Weights of a small CTC audio transcriber: 78125 training examples, 11.0 epochs.
Rows from block 11, named by matrix and row number. Rows with one number belong to one channel. Each number is 128 + 24 x the weight over its row's rms, rounded and kept within 0 to 255. All counts start at 0. Numbers have three digits each. After the name is the row's rms in percent of the matrix's.
# filt: filter width-3 conv, dilation 2 (model.blocks.11.filt.weight, 384x384x3), inputs 0-21, a 3 kernel for each
# gate: gate width-3 conv, dilation 2 (model.blocks.11.gate.weight, 384x384x3), inputs 0-21, a 3 kernel for each
# out: residual pointwise conv (model.blocks.11.out.weight, 384x384x1, transposed), outputs 0-63
filt.62 113:116117102154132115119139117113096119143153153144116132156166155116091116080106124135122138079101139120168153118125120141151142113105115101087094117108116138118123083072108120094082085087118138095075
gate.62 104:179144108117138146129121070095119096115139143155165129097120126103082082108117105162165153105115126101109117128116102151168149130130119137138147087119127154147134107109081108127129111143137140122107
out.62 106:121131119163179137104123104144095102162139090136130123168097094144130109127112123170092140121131162088128112126104126149123098128107119141139141096128138101098150133153084161122145060139116117
filt.63 091:114125124119134161136125131083100127137098085144158163114103117125128112102106127128138108113116138095099129125105105088103116098117141116136128133133159148123101101105125131145168095122178096101129
gate.63 091:140128130135140137122092109113130143125084068106121138115096101116120112095107109107130149132174183175134127138133160169161169090108094097112109074080079097095107094125139123131121109110130110102113
out.63 095:125122120135139126158101148121130116126108167114150127131117151137138121140117115138122133146116122145132126132166137141092149162095091128131125139143130157117118156109114109150114103114176119
filt.64 093:143128139170135102149123130150148094181184168155134124170113101158133117129122094147123116176147093133179194169158133086117150166126063134152151162174130183144128140153117112154160155121082145144121
gate.64 097:129128158112113063112133116138131134139164158104117112092124107151130139065118137109103123161127098152138132143135127116084067047109135168140129073136105129139123133120149116131144082111081124110100
out.64 090:195148177082184138165131109124122053111140124134120095150134126116145110154097138128147132155172131123124150124147102138098070108137153142109153112130113114151140163126123149107117098106130134
filt.65 109:114143149147141129124134137169138109102107138131116093129150142083136158108126131099096125147144111091087099129124126146128114132131116156147171136130114120129146149143113152134091138126081146160153
gate.65 106:118114166145133149096106095132138151152145146094106109106119137153169216129118097189169198156154134136126122145139124171153136126135129123108143133118080119132183149131138137123085127133110117113169
out.65 119:118091091125105132065131105085113116062108111119115107114108104126111118131142101062123106108153148146075105067090099133151069106135137101128099169108141075104100130082142107113051083112110133
filt.66 100:082105121112093064107110124170152138153157185113103095140154153127147140117122103109095084154132100118107119180146141147137143118139108126126124150161124119136131198169148123143149137135102125137126
gate.66 103:132135134105089113140154154151146122124122128134144146105097114144157153137128126116160181172147148153165155162163144165176162114108092128116127141125128079094113153143151157145128111104107118132152
out.66 102:096142094151165112131095132099124125152111126159155130150159120118103139128154148163114080115090140136181144147158103119144121144126116127158114173156144160169116118125120155142138160161125152
filt.67 105:118142135107134142168149152135133120140136132089104097123151129125114130094093096135131138069111124104094109092116124103108123095119107111127124061092075119117131104112099108143131099108099102060067
gate.67 107:147110101091107132130127123137142172119137148121141169097092096108099100119125109134160178138144162128115107153154175175154169119118092119122150079120137129123120105121153099120151119115111141151169
out.67 104:146108149142121109115151108140146099169147128129121130158134126149153139125109155134138107145135160149191120138130155131118146127119139153149148134160115088169163105151168097154113153157133145
filt.68 097:123113152162150106135137184145133136091103155113113108145136126178165140094128182133142152154140169153141189118129135121127156089106119116123085098116101098122151101104132131125105135133142154121153
gate.68 100:137137121131131117086128104185198174087103124129141122122122113100114112087114089085110135125163156130145118170175164154146137115134113111120131106118088102125118126153175135129118130145113121127158
out.68 101:120150103192116115119138096152156099121148103121109151127101147155144121160143130133142111119083132110106114103117121117169123126106099164151161151139154177113123145137137119141146118111108120
filt.69 104:106114146140131103131110119088123140138131124139132126117119092085113107118115087118121099109123131111096100129133162112085113119143104133129125134162123155151162111148152114148149141127094135111134
gate.69 103:107117127129148135147149125155152142162144130102099072155138101150160159120095100144167139155141110148134153157150134129129155115091063122153172136131116139130116133134140126141116130125090111127143
out.69 093:179135119121164110119140101129161130140196136127116169111124117111153112163162117096119128111097133115104130137145170109136095149153128105142106132124121155153158162131131115147113170106118122
filt.70 089:075098133154151152154146124126129133124117109139143151099112096116154146141117122164182160105120145128090162106104147149137167109113130105101113144120119115115112125127124141105101142149136154110145
gate.70 099:169148165133127122135124129132115115109103109118138134155150127131124120102106122149156145160147158142146174177162186129127171119130131118126129105100104129138138138105121149136133101109122131159196
out.70 084:149135136104125117106106118150132140150167096096112116089118163059123119135142098130106146134124094112107136124122149088121176108173158111136153093115116185108090041180133132112149109067089108
filt.71 098:117095103100099145096135150141128114156163190087106111122107156136108135103151154101106142102137127137175138128130115128158129110134181123107141115101141090088152144114110128106148107122136099115140
gate.71 095:132128148156141134158134153089105088155155153168143148153145127135110103125104141147129065111107105122108149117113128116112153099099099130106112153146126167121075111101107131160131118100131116085072
out.71 108:168136130137166139145117136157171130146141102153133160162179164132100110163122067144125121147121130097127149165154165133100057128164136121120158115132147149138086145120129171112118123114104144
filt.72 091:137157184111140160145130128113143129145113077160155181122111094080122120139118142143152167100147169145116133089123109124124124177179179091117141083081088119128139079112118096119136157124167099123140
gate.72 092:139140166085103129125132122123137146144154161157142146145150181105110142130103044114112079120132163115114114128146192130105100127122093115122119115115140092147146135137119162128184119117105130146129
out.72 097:086132134138107175175110123103177077160168136133140119101124147153132115103135153145109132145144138113121115132102087124155150129112104109156117125113157177172102124104150132110113127106131114
filt.73 109:128132096119118124079136201132137137132139143122129115095130125095123140074122185128130124158146108087117155121131121138122130123106113134143154162146159103105152116147150150127125129136147072112147
gate.73 109:151122119149150162129131091160159140141156172093094089108113141150134153087072052138134108110131150151122093144146142176155121080094103152136121115110094134152115142117090135136130115123117174138104
out.73 099:121105121134077131144126139141095123120111149132092141140128125123092099119107094152155098103109125135176116128149146132066100139088129124099144158119112119118149153146109129169149120090114143
filt.74 107:083096077186154158127110112153140147164131115107113158094097094144132108099104116165182185105127143133119106134142136136132133108115143155153153144107113159148124105105108151144152111096131166177155
gate.74 111:147145145107130104103116107155158156139131110149154141132156127170160151116138118178149139236220193107128116145148143128152137121144121118126125095121123119121128168176183142180164125157126112129136
out.74 103:147128110189150114109112133129119159152162107149122154138110117182114111138174117122122125131098143140108122167150159116146148125131109107156130136146136133114149139115128150107115130148129131
filt.75 107:127124100174161173147127116095088115142134134132149121165140125131087103102093117106100108124124150124125126164148133127139135097109138140104111144127149142104130102058084097110114132124137138095114
gate.75 104:134155173100120125107113097137126112167168146141132121100117119119146134097110094142122115180174165159125143166142187182114119106118100144154163123133126125132138149141134133161167112116100146135141
out.75 091:114150116138118137157106086139127096106057113129133150118137112123164151123133155141138156098112157136126121138153120105131120174086113158148128120095100077121128144191109095099124103117136117
filt.76 101:126098134126127148115083097068123151156146147094125129116120130117108137153148141129130140096154183148132093132166173108105119118129152101126135129155162136116128089138178127100091096128127126126130
gate.76 096:148149158110122116111128111133158148154131128132116096155113096072114115064101117105126130151161167140137133181144127140126132123139131140143157114125124106144161120165186168142149111137122128124149
out.76 096:147179123128142140183144120139126090094077139137117171140148111127143112158126187133093113125135147148148145138115084145120113114159121104126121110118146123161081169154175137155115095089110116
filt.77 100:139140161097107098136137146123120110134111070104112122161164130123136121111098127119110118143139127127110129150138122101096117133117130149140135103106075136112130106123105123116107094118124136124140
gate.77 101:127128143091100141116132124146133138142142109098112139107122117105117141110125114125142177130133138141169142187157130194165140124130124078096127131122124117140156136130158122080090093104104131140156
out.77 100:148122158119104122138115132155147122139119125138129139080112133101134134108081097128117185131093131127122126133131145110132154062133125145130131115143126112149137128154124138140149138101148166
filt.78 094:177167108120127191105092100114104110126099105125132159135128178123150109160110103126136118139123101144124131120101138122115118191145080119124144131123157168152093126125094138144144122100146127144103
gate.78 093:125091121152131096109112136115122151132111111145145169121115065125149148148100119123145133131110133153109163106131144127119145116082092130138112155116089150126154116127154119122126182150155126123163
out.78 110:115136195089160147117116151119120140094092134121128102127110133121165138144120158101144135153212149118160166118156139142149145134122154123127083140135124109133165104077132149141100089152124127
filt.79 096:145177169109124149112152154186133129124153146127125141110146162168161148128146137143133145169110109118139140136127137102125137104103114123141132095096128144165176167133106095098124102125146166160164
gate.79 102:128144154131124097130109098120133123088098090113113104104075070111138134116101090129147117130154150132116158136110121124107155120129085111110111074089069114148136102125127114136131112107074115129136
out.79 093:144131121135119129144141104162164108173218136163133172147103144126130137141142119139171117114130116149136128107145179107163080154169156165133156120116124112114127132147145130094147122123125115
filt.80 095:113123088132133142118105107129149147162154147112104102139147140112144156093104121107110111130133139130121099169158152152143145096121108154159167130154160109132087136163147163191161100119157121160132
gate.80 093:149134134123141133142129108150115156128107126110143123146137132167131148117128094163151160160149178160162159158140164144140165111123093113128119091117105156163160141114159119122129103131097157151140
out.80 094:127104124128139110108113142119100168110148129110117106124127128053074089112069087165137074130084124103129133114077139128126116086109132141087096115117115119097116127105128117123108101093123119
filt.81 102:131153131106103145091141158110111120039078107126120125103130176081110152152152145093097118131128122147138133109095112181162130185147124146144153143130138091142152131133124113120103139132156113124147
gate.81 102:145123116113130127114122093164151134133162156109125115106125145126129134086108083119116129133108124147185097170133139166147113114128105135136152088143139145163142128130145113126113106141103166136130
out.81 089:134109133100091146095169142150150201090161120125107120109132157128112114107148125116153109139134114160145096135107140125104174129141122093103144157105122131122155163098126125090138183074116118
filt.82 107:119136124115156173120101098099093097132141134129145157113151147137143125118106137129136138059109112128134150094132139129130124117131143117150174129153192170132127094113121103137170101114130150126146
gate.82 108:119143130119118123097102080148154153151151156155154140095132118072108129114099094154173169158186169129126124152153158182145140133135125105114157137144129103150152135144155133128118132140112101112147
out.82 114:176167147125143138140157135147137169155145177163132174152166126142119156177146129145154121143175144177153138160156198146116159160111149143116114152133135121117141115113156163156122173149127153
filt.83 111:117091093125112092140123098143126124107114122159146144115120139127087072136129123150136114089094139119113116127098090147173175126141172141121110112089087145108096120101090089105101135145165158121086
gate.83 103:144098078133138137117124136129147112200184165106146167130144138123114116118127102125155130131142122167152114153129101173154139113131110111105118153164116157149135166157126132123083118146115100122136
out.83 108:099113144122102115114140134132101097139111117130103139101129112136149171109188110152137166138140147131109140152133103123136141183149108157131158101124118113158130088152145130139174110165152122
filt.84 093:111135133120116145108102132115131108141146154103100098090095111127133162091091125085091123139131113120120113144132150092101095079074080123135141128107128151131159118139104088112102093080088114123125
gate.84 097:129141153099120101116138102128153163136147141145164148108130088078094115121117089122113129160147142178163139186173146168167149103118095125138146094139118125154131113123152109144151127159107156160206
out.84 108:093102120133133095110150114116084104109085158083113123137083097088135162136114132085130106115116109152074149123090119120105130100106174134118114086133099090091136079159143124136121099136139145
filt.85 098:107118108097109154117111122113113119097112060132120150109107121104135130126104109156141110139132152115112143119096126107105126158148147128145157065075090122135095106094095091082126109109136116124141
gate.85 096:133124142112145144145139085114130145143121101122143136108114092152133156091081056151153132097114136150150133106121134101112156110117107102119127091120111164155121097095117106126151108125109116124138
out.85 095:142127131074105103110126127119076133139132167138131117112111125119122149164143178126110129130084107128143151143179165135132169099143129130165130128126118114121168068127128137086152146123126113
filt.86 106:119114121127121128153137118134128145137126113166161154138125096117107087121120120124117097087105129108102135112128126160132129118109128148149134132115123139112102112108121172158145152142145120096098
gate.86 105:130150164108097108113120131107115119138129108100127130091098117115109134109100127135128142171148118118104105127099114128113122117097111128137171127089099159132163102105152126106085106134133122098138
out.86 106:109129102152182153118096127118144159163147107147165111148161117132155111108145099153096125141120140145091132132105132157136161152159131107132185110132162133156117123112138142093095107106127157
filt.87 106:134130172126128066110140136137121103131153156126128098095100109120127076131126105121099091137140166109116139134139186134123135133142116153121094144135092132154129154118101126123135140139082094096077
gate.87 095:126148155150159154100091112150134147161152154144160129134149137115135161149120095177167134154134131160136160134102128163165178140128099167165148150119085159165181158132129160146121150157134177176176
out.87 096:165113088130128137149114124129127154123157105115117129128120104168098140091132118135148130110084139175108113148098108144123146138075114124130158140119119129150164175187107122170155201147116159
filt.88 109:157162148131117131133124132160148157171129129112114125133104083128124137150130126135128112133117145132124131118105116164160156156147145143127126140131129163136118186146157113132114157147151152119103
gate.88 111:169148132083102085094092091119114116122156158131131109044072079080113128117123122143163160141126138156142127131128152160132139112126118116132108120131125136176151119121162160138128129111096124137130
out.88 135:146137134147160114127139144151117125161159187150154145157129163116101144156127134118104129133125138140147155144153150160129156148137161142155144143146165142100155130128119141115142146147144131
filt.89 100:134131101096108097121100101107131161125096071136138105134117066172167133142135140145118115108094122104101125077079083114142170136115120112120113106130143167130101094113142090132147128126130143119130
gate.89 103:145147127123140120113134118120144164198190171086128143122143112099119110099114108162176172127163221177161164156182221129134202083116117128130138119159134112159129145143164145157152082131127140133132
out.89 102:118145115110110132122096150105116156119150153100140135093130168120140127152145078096077178119102085163101144134098160126139137137109131151135162133122153116119101090149178135166089156210137140
filt.90 097:147126150112094096171172176117123142147149125138134170127068106113080108136161130116111139128095132129147095144132144096151139123110130136132114140114119144126123117097121140115137127131138100101103
gate.90 099:140138126133122109144147142129119102083112137139132132065085098169126105125118106165147156128122128092099125151159157118115110138115072116098088153144120139121133135144123141143095093104081159152122
out.90 079:160100148095136140139136125108112109132141113159135109128142127116147116114117099136185085126165141157068120119094116137116169148084130147120125096096114109083130087139120141098131115101141100
filt.91 091:154141126125132157159140152127156152147128100121130159142132127137161156131115150152178179134147164147154147114137142111148176126134146138148161120133171145161110122154155127150144126122175162194180
gate.91 094:121137161139151150106116136131121153153151134121134142101124106091118171103111089110113152135135155188175170184172186153121167109121095118125136127130106145170189126106145129112102118134120142120189
out.91 089:143095133100108123114131139119104170110104156100123083134149130129102115090087109114111144149150100125152101102172143151119186100117163145089133179136152121110119069136135095100129132102128119
filt.92 091:130096056130142173138152142105124122146146144111099123103113143125135141138175158086108160129121141156157135178147141170157118110141150101088122144147150099133115142116131142137144101129132081112159
gate.92 094:129146148139122126121129116147128128118126111121143122108112090140124125094111114114130171149142119101100101110108104146104108116128125109112099140134105120150150110121097164146124144144118095105112
out.92 093:132130143135169135105114105161122113144199115142124118153124141113122108133117088112093146131133152126171120159088132125081148127116117074100125106120139108154122166119103139123127177116166124
filt.93 090:140139113098116133130089093126109112142123109091100123142185144137158119126065103104123117093096110129109163131144168119119158146105098154169136139118122130126097120117089141149114092067114120123097
gate.93 093:135126133100114117118112140115145152139120156108123139101133096151178135128110137128153138096138139162158205086128136150117130094102100141130111131125116168157156146133139130130111100127153146156157
out.93 102:091123146114155142161105137128118162103143122112118096115116164141118129131117126113115141154173116143143118118152152137137186116134145179120127146131134121149144107123120132150135120169121125
filt.94 091:120104138083091112092119107170146145125164149141143148103143149099115158125149138075095100145123135128134106158124129165111113120146161185136136140139141106148163174158161164146160151153148120136121
gate.94 094:159152162085109113157163137093114147092117088129149153142165149119127156111123125134148139152135141114127139148119109133126132120130132106121115059120127104136125102122160108115131090116116083104152
out.94 085:123120110118126147129107137105110173126085112148136073116162119109101136120147131116109078126122095135131119105131140115161122158080113131153116162125112106120165108088087130121106124143139110
filt.95 102:107147168133133117118142140123119124098107112149139117140129150183165177140141101170130120121096117109125123101108126090108110141126102143126102137104101142125120127125124132119168110128108123113110
gate.95 097:138134147119106136118136139151167174093137168141128124129137163123125142126143124161154136149161150097090077107126120157147119112110089110112081109135139108136136142171167150153152124122119118144138
out.95 095:076121125158103101085145096094169108118108129122128131162148110127132128083119147139120067125127114060168118151168132132129103126132127147136123110148126132131131145089168069143130118164125116
filt.96 113:114127127126141159133142137118128143092090102153154153130118141138161153108134160097128154146123104064119111147133130103124115115112116121129116147143171119124128134132168138155161101125138137160162
gate.96 112:132137117148148121104091086164155142135162157108101084136131085163158137099120104114143142152159128175153141179149151173151163102124112154153123122134116149164112143148122119118117123129084191168122
out.96 104:111085108170085143135134119097158128113187124124146120166164112113158112129108099158126096116124158158129117140092145120108153131097122085091165146127118142135114140103129122107088100119145118
filt.97 096:112110127129140122130128148120125141125110094117120141109102079138162151092118141106124099154138104137127151126119112115114138064095106139143156086116104074105084098104128104129119096113128132129154
gate.97 104:121139169129123113121125099138127112148162152130117102102108100095124117113106083139150133134147142158155147169170161143122151091120113116118107115114057152187159159126107108086076123110069120119114
out.97 101:121122107111094102081123118127139175135127115100125064120139118133078108111085090118074131110096077096126094066078130118115130047118156085083101142117109137117100094117129148168126114128117108
filt.98 098:123141124109127123120167164116116144115122096136129124110134148091138158089128154113125138137132111124138130124096078135133128119137148128118141094089095062141139117106130157138119114149147129150165
gate.98 095:116119137118123115118116139154161139116104121144131124170158143143153171105096128112117100174168118111105126114114118143144149104099100167160134131133122128125140162135114151165117128131125145135169
out.98 098:126104143120086130136100153155098117101124125140135091107140168101146143146076082141130153130118110126120131136157130154103127145134101145127177116104149125115134144097114156147110136152116126
filt.99 103:165145136154134121096098083126145154185154111148130134147101125100114126136125146142134154140145160144157106160146136127128139136141164156154150142136146152129122145155183154131155132137157116122122
gate.99 101:167163141100125138127124084153159136146151149136153129107126096064091112118115061168159142139170187126133127137161144166156136128144119120142144094129131169179154141147130118127116117125093173152143
out.99 108:139107130132152145137179133160160125127121173138141175170154136117167133127173150183143151124160190125161154179116156122124091143128143157128160129122151115138118173149163092115107168126144148
filt.100 103:174150186174159153145141135172149129148136139126143127138121112147145170123138127145142138117144132122131114140118105130121119123135138147139145143133098165149177126137108117132104159190149140115100
gate.100 105:106113153132131119138111069102098135120108092136124136124129139137128142108102105167135142143150166125133157110127152125118137115117135124142145103108105137126129117123155084114139098101110147134159
out.100 116:155152114152148119133147109107157099161144126162135191135144122144132155166184163108139098099124129121110120142135157159136082165139122124188115140120132124118072139099146138143122102084089121
filt.101 105:174179183162137140081079114121123115108070098118121121176152166171139132134108143102096100158141149129138159120109125115141166169167134143145177152108125134096134120119126169149164139131141153119121
gate.101 100:115129166115125124129160148112133148120142185124142135115145150098101149112118095127125128126127164115123092107128136150180171110106097150151141132145108164148164133148154079104109133152146114136138
out.101 097:114137116129141138130104115143138116113199155118119155140125160142147119108176149139177104134150138159123142170130137125165140196126101116125135109137120128113067196138127106056121200117149134
filt.102 107:153138148137135115085106094145119111133154156101092078205175148120109119107135135139122081120116116123140124129120085120127130110121145180167150148150136120140146156143137129137129113113120133146089
gate.102 108:146129104120091090121142109146145101106142175152149115102120142172128129107139111171153142119146125098162128105118093126134105104121098129105110111134124127142102136136109111115135104136086159153093
out.102 104:150103117124081103137135141084162161106157166104119129158105120142145131102116131119130162107141115165110122116135117169086142129113121110113107113115147154120160143085153160136128126146144142
filt.103 097:145117088135162137135159110128170160133148120173161141138186138117157151152143103091110122133147137139092113113115130122082109168204133131140149114148106153151125099156163107129118181188138156155176
gate.103 095:118113142133116110117111134209168159136118115150141155119122129122106155095119126110100102137116123113120136130105148159133136127133109122128146140155126144146176170168195163161132148147119126115139
out.103 101:152124112099109120131160100134172135135144154123109154111115119119100148136137137127138102113118134085125120111134128090142125126137130148143075136091127127100123155086104098117121152069095086
filt.104 116:120136124096095076126108098138122124148127113139107126125142109130149150164161158103128175129154136164123098139132104121097103135149153107110108138132108105119127124140164140099060159117105122131152
gate.104 111:151134139119121122117109104092089095164145110121126142154142121115124124087083105116147135144136109152126127131120129103087105067084103139127138113119101166167164110099103149151123094099098125124128
out.104 111:124122145112117132111137135134145116109178094105128121142128134163136138119166171081135105163142127110109128125083120125129118113154117119119128092132124111117095146104135089078113164097157126
filt.105 091:101116148118120154089109105135141165137128114118129138091119141119124182134119074136129150125130160111107060139133177153126088150147135136136154188169150161163140147136152127137157123132118125117142
gate.105 097:139163167143146146123118103134129152162131149156155132130144146114117142117103094158146137128138144158133154140138182169154151131138128121111122123110126155152148141115143168169191150144129164143174
out.105 100:102150120124125149122102119116148130099131119148112166113110112116109118151168133118129148123132134118118115101137156100130046128141110136143152135102147132149092173061108155081098104142112126
filt.106 109:158165139130154143124149104127122133122144105139126109133138122139136129086155128146132133159124148116138140167151156105104122082128141122130102081147141144166169136118109118171180096138127166172176
gate.106 104:127104111132143155104132105123118131163176173104103110112144174152150169113111096122127137149133130147142126159163155145166128103085107141131143136149148119134115156115123118118143088113117141153144
out.106 110:086114109136107094092156108100124116133168104120121134121117093084153123104090102111132154096137125145127106075109116079129126096101122116106112134101144102119131111116142104143128098145123089
filt.107 095:169144141103119112114102132157135125088097150114110105106071119141128121157141128161167162159115115132142147145137163136116093146121093121134125122122120124122137191148168152132122100093096108126115
gate.107 094:145131142146155119129129126154176163143133124138123142120144121185186108120107113163128107138112127117144174120136132116129150119107103131140113111137127176148128138134115130139130122127137175184135
out.107 084:141146147152115150129116152156170113127120129128136180163139144170150156176122143099133123141104159133137153130115135143105140139111111108151170105148157085140149163106115141093127152158165146
filt.108 092:110112106144094115099131106154100095109109103166165162111087091125081087109149135124130125123105119109166143110120129093169108128100103132113136175130153095093093164127109175129144127114109122140129
gate.108 099:150150149113129114094131137135115154136165149141148126113128130129137159107141113149141168161144166145154125167178183134172167118116100126122110092122109156179156151144169116115126108133109144142150
out.108 101:105115137115124127167071135124143152139134145106145085145127132132094130092097134152139147138170162155108148129118066171103158176083121141104123166137132135110125152119078120080176153102131156
filt.109 101:127118117112113117144138138147135105066056103107094087127111138134132115153148132134120119150148119097078095102090097102078092141133087132141145118117148123109132138126103130138151129125116138134123
gate.109 101:107123140103120134119110093148123110119157159125133125063107113090097097121105089130148140156141109135100100151132119158169122125136089120133145142136108091140144158153136103112116109111098127139132
out.109 098:120128115150153103108130137149178185145136112137122117124133158171099126116124090115119099133128118132108113109153107139136155056110130072126099128167133183161132139121129110150146117098136138
filt.110 095:160148154133132157132129117087094114115118117107101110156137110141123133100116121152137136127130118127139150137128078118098065120130125114118155085106118074100126068087078118115124087105122105090136
gate.110 098:142149173117117108133127117140167179158142116104115140121132128150154124109110115098098111139135136136131125176182183091109156087105095091110124094115117158165137105154192136154165094125133109144178
out.110 100:144112108114104100117094129137114107115119118119089148113077109125134122144146114089134146105125132125087119130148104127139134159120123138121091134104101101076118133139143117142127108109082100
filt.111 099:085134141141109113105131145146127110079115089147131136091102107091101112107115122144135118102104081065084084057085087080124100148134142171149137135109102143126133096108103129118117136102108119114146
gate.111 101:105097094124119106093107107179165161121141110135138153066092076133110123112111118172166159163120132141151083134129130152140119101109123150121103140139133143141126146127122170152123143151153179165124
out.111 104:108120109114110160107126113132117087126127137156127123122157126164082138103202111133174082116128133164111105124097112104142164102143149149128123104113117082075106100153128122093097149124083129
filt.112 108:129132115090094094124109116099139157145143141144140149131132121100091090145134145145124139118145164139142159132133155145181184148160159089092098128158156167123117117146179095127147108128148162135140
gate.112 100:172141151098090098117112109136151134139137145148149111156130113101115119138116100111149175164179158126128132151143128156158124157138112110110120120100105111123134150153135185135102149151099107133155
out.112 088:129144103102156118174117123121079157155106088152135098134124115157148077141105101170129079132160140117107137121134115135082104177110117110097153100111102153120119134129116146115162093069109103
filt.113 097:125133173131138089114088122109127122121116143126130116156124119126140103111139139114121085135135141107103156099092119103109113097107102138150115136132114134093126144155132144144144119136117109105112
gate.113 099:146153169117103097052092092131137168143156126077107113084108069140153190108104098124120128158163141161157129160139155179148155118128112143122126099101078131171149154135161092097088112117100151151154
out.113 101:126153133137168127115135146124121106176158096170146210146149112164105149161160108124145122149141148151132136154164161150123128169105151130151151131153136123183163163114128164160155147146142154
filt.114 093:126115136138134130107161158144138142101131195141132109130098157139106158114165157106108122125102121122166172143134126117154084108119147126118109133117133100104184157130126148121132130149129122136155
gate.114 094:120115151100099088127141139104114139101082106178158158137109062119125122130126127103104103142131130110117153110116104140151176152114096111098106162152113127117104115109118130124066140124131107096123
out.114 117:118130109157144109118128121138160119135111093120108121140143119133103140130122087150111121113118088100112119143106115130081083114124111101117142098128137132153080149144123123158145115137091134
filt.115 104:129095112094062089122078099107074085125122081159145141052077103115098108128126123129122104125114118106100112084088113130090115153114101133128150176165144145117082123120140107102136118072093137121101
gate.115 104:161155182113133123079107098112136148131117094149141122136159123121171199095105093123139147157158179156139137129141157097121127105133128139134124096099099128163164139154165139145139102127124124161156
out.115 097:125112154107143132149130131105152166142138115107118114125087145118128145117149135097159114145126161188133132076130112136136164103113118114112130131113130149128083135125135128109141119109116117
filt.116 105:130134171137115113142087108086118095117116103118103104105101131116116102144146125095112128102116117112089112107122153079111094133157134130134108109131138175163131071114083122134159135101105129150131
gate.116 102:142127136091100111135123116158181181101117092099115124102115139133107117110123104135113111115123128132137107131130137135111130107133137109113116090114119118124127141157160087106097102116129154154143
out.116 099:149114131108146151170096110114142105124151102135121155116124105131134104116112085118111128140136137108150129195135171124135082185118139155126088168140157172157110160138121113174102109114104131
filt.117 090:136145136109106074116106122127132120091098115130129103132120094122116103143117122115118073124132116114109162131146126111137139153126133121128090122106102146113112116132139117114121116104112126092088
gate.117 096:142119159160155130116107101111101126191165145127141116121116079088094131096084081129146151139129139144103099165125130143136159103097077115144144129117079101097129111109148143110088146143101118112132
out.117 086:143116108116105110161130130161085128116121150116133177088108117108139133107154142112132148120091147184129115150122120115149148163082131131146125132135117141139187168145121148136141128158127130
filt.118 100:130114116124117115159121116104119120108097103144144141147141147128146120176138121112121119075097162117096121068082133131134174170147120127114111148149106141118083100116128126108070157149130132108066
gate.118 090:181148135116127087129102099131143097102120127124127106086097062151129091120107119126126115152195161134114129128131127134125135098119096118095100089106081146138119138140131129126085138135117126089093
out.118 092:124140141128086127153124125143112083115105132091146145137087138112165165117140183082164139142133141147094152133152113134142168141100110163118157115126101145116128107105117100133141150124159142
filt.119 107:089102137137138136151153164137124104143122141145153156112101116142133116134126137149134149150137119116093112134142143130121142124122129170184183167156145139131133137137121103102139119111124160151128
gate.119 104:123108110119114124116105107142108080175156151162149137131095129101076092097114116126142157116101121143143119136104109156142119094108125119121132120134151145137155140113110112102119087093113159142134
out.119 107:101143152146123133135141142148145122135118128129139089164109132147154112111124142157109137132131133143110139097106127106123118094104140111114123127167141123105167157127148093146093116118163140
filt.120 097:116137170064091101128110137077108123111105092155144154099112103098119146145138110122142141077099140127110096078078126144112125119140150114119100090102110119141149087076080095126162148143154120126134
gate.120 097:146155173119113120114106110145170195141136126127134141135160173150182174119114105146112129151181195131155131139141164142138158119122116153140147105113131095118138147164188164191166135134154119144160
out.120 090:133139121151091155157105135135124136114140139140133141098156148099121139129141134146101140140095123163139134150168145119158173165114127127157176155132146144152135118102139131136118134124106140
filt.121 106:134137159131124134138150143137100106118149150117092110124152167157143123100116147092116117069087098146145145124123130160139114119132151133117148108092115118134152111088105094109124120102121127109112
gate.121 096:140117132138094114129151134158130125066104113128091105109089115143130145121147109152129126148144116122139101134108079137141109122127115133113099123114101128137132157144107136132156132116111151128101
out.121 086:125139124113142132112092100107119161121169125126120129135086128131100119135161138086080097117103120110087110095084145135121097141138110103130072128113129144129156130096140161140102115154109126
filt.122 098:113144141157151167110100148108118127140115139117137141135141162126143153094102119111089106136147168149150133115135166120119126085102128134128129163122160140111146135139147124118120138163160091104142
gate.122 099:149151145100101096075093103154171178132124116107128152119128092160159140109110127160157151146147156115135155139141140099124140131146141118105110114109086168155136135148135150146129095118139159149172
out.122 100:119143159133155130130148121166149124134152121134130196157114092146146140135164120131142168142161150136122141138123140139103121156120123109097099102139098088145168142131149122143154119112172140
filt.123 098:136152150127119122134126136170161118094122161109107111139136153159167149147122115116113129164126097137089092126106104112085097137146124123123143129099102121139144145149117095106138160125099126151128
gate.123 103:157154143122115070131140089148139150119130099147121098146136081163147121119115111152130133151139162119143126158122137201178184112107132134117109125119077141130088176120141154144117141152117188166131
out.123 109:185133130133140157137101136119146134138087161147114126098106115138137150151131128090115136138112145102143160149122084087141111125152111118152110160144127127188147146106155151161122104160135157
filt.124 106:170154120108117133125120127100115145137155149086076091181177193131110129074092117094092149113131163099138094130131142089109093091123157130134149115108129088113139119110140149143163078098136090112137
gate.124 102:118136140125135134115084091069112130158137146095113130149138094133139115065074126108101101074087119132134177128120123120126137074114140128143125110126164159154143066103142091112115077086133116139160
out.124 110:130114123122120100164100124152118123143103074136096179097110137116133123122138070141114111112130156109115126144159141124092106144139100108093146147160109125155183162124102116148149113124128162
filt.125 112:129123098170152148118126145167138138122134140161138149150150129133124124085093118121117133169150142122127125133114118175201191135109139135129122117088082106099120124116117102106083155150172105110132
gate.125 108:111111105120130144128137127114131143110123109120145161107096094080097128104119115143149132127136150153158114128125110175161161112106094106134164083120126074107117074123155124125109103131121107133160
out.125 114:131127131140123141104150119129107121149145149113129133122132140099100135131138131125083128130116104102119144133129121130168127119146163143144120137113115139088108136104095115088120133119121092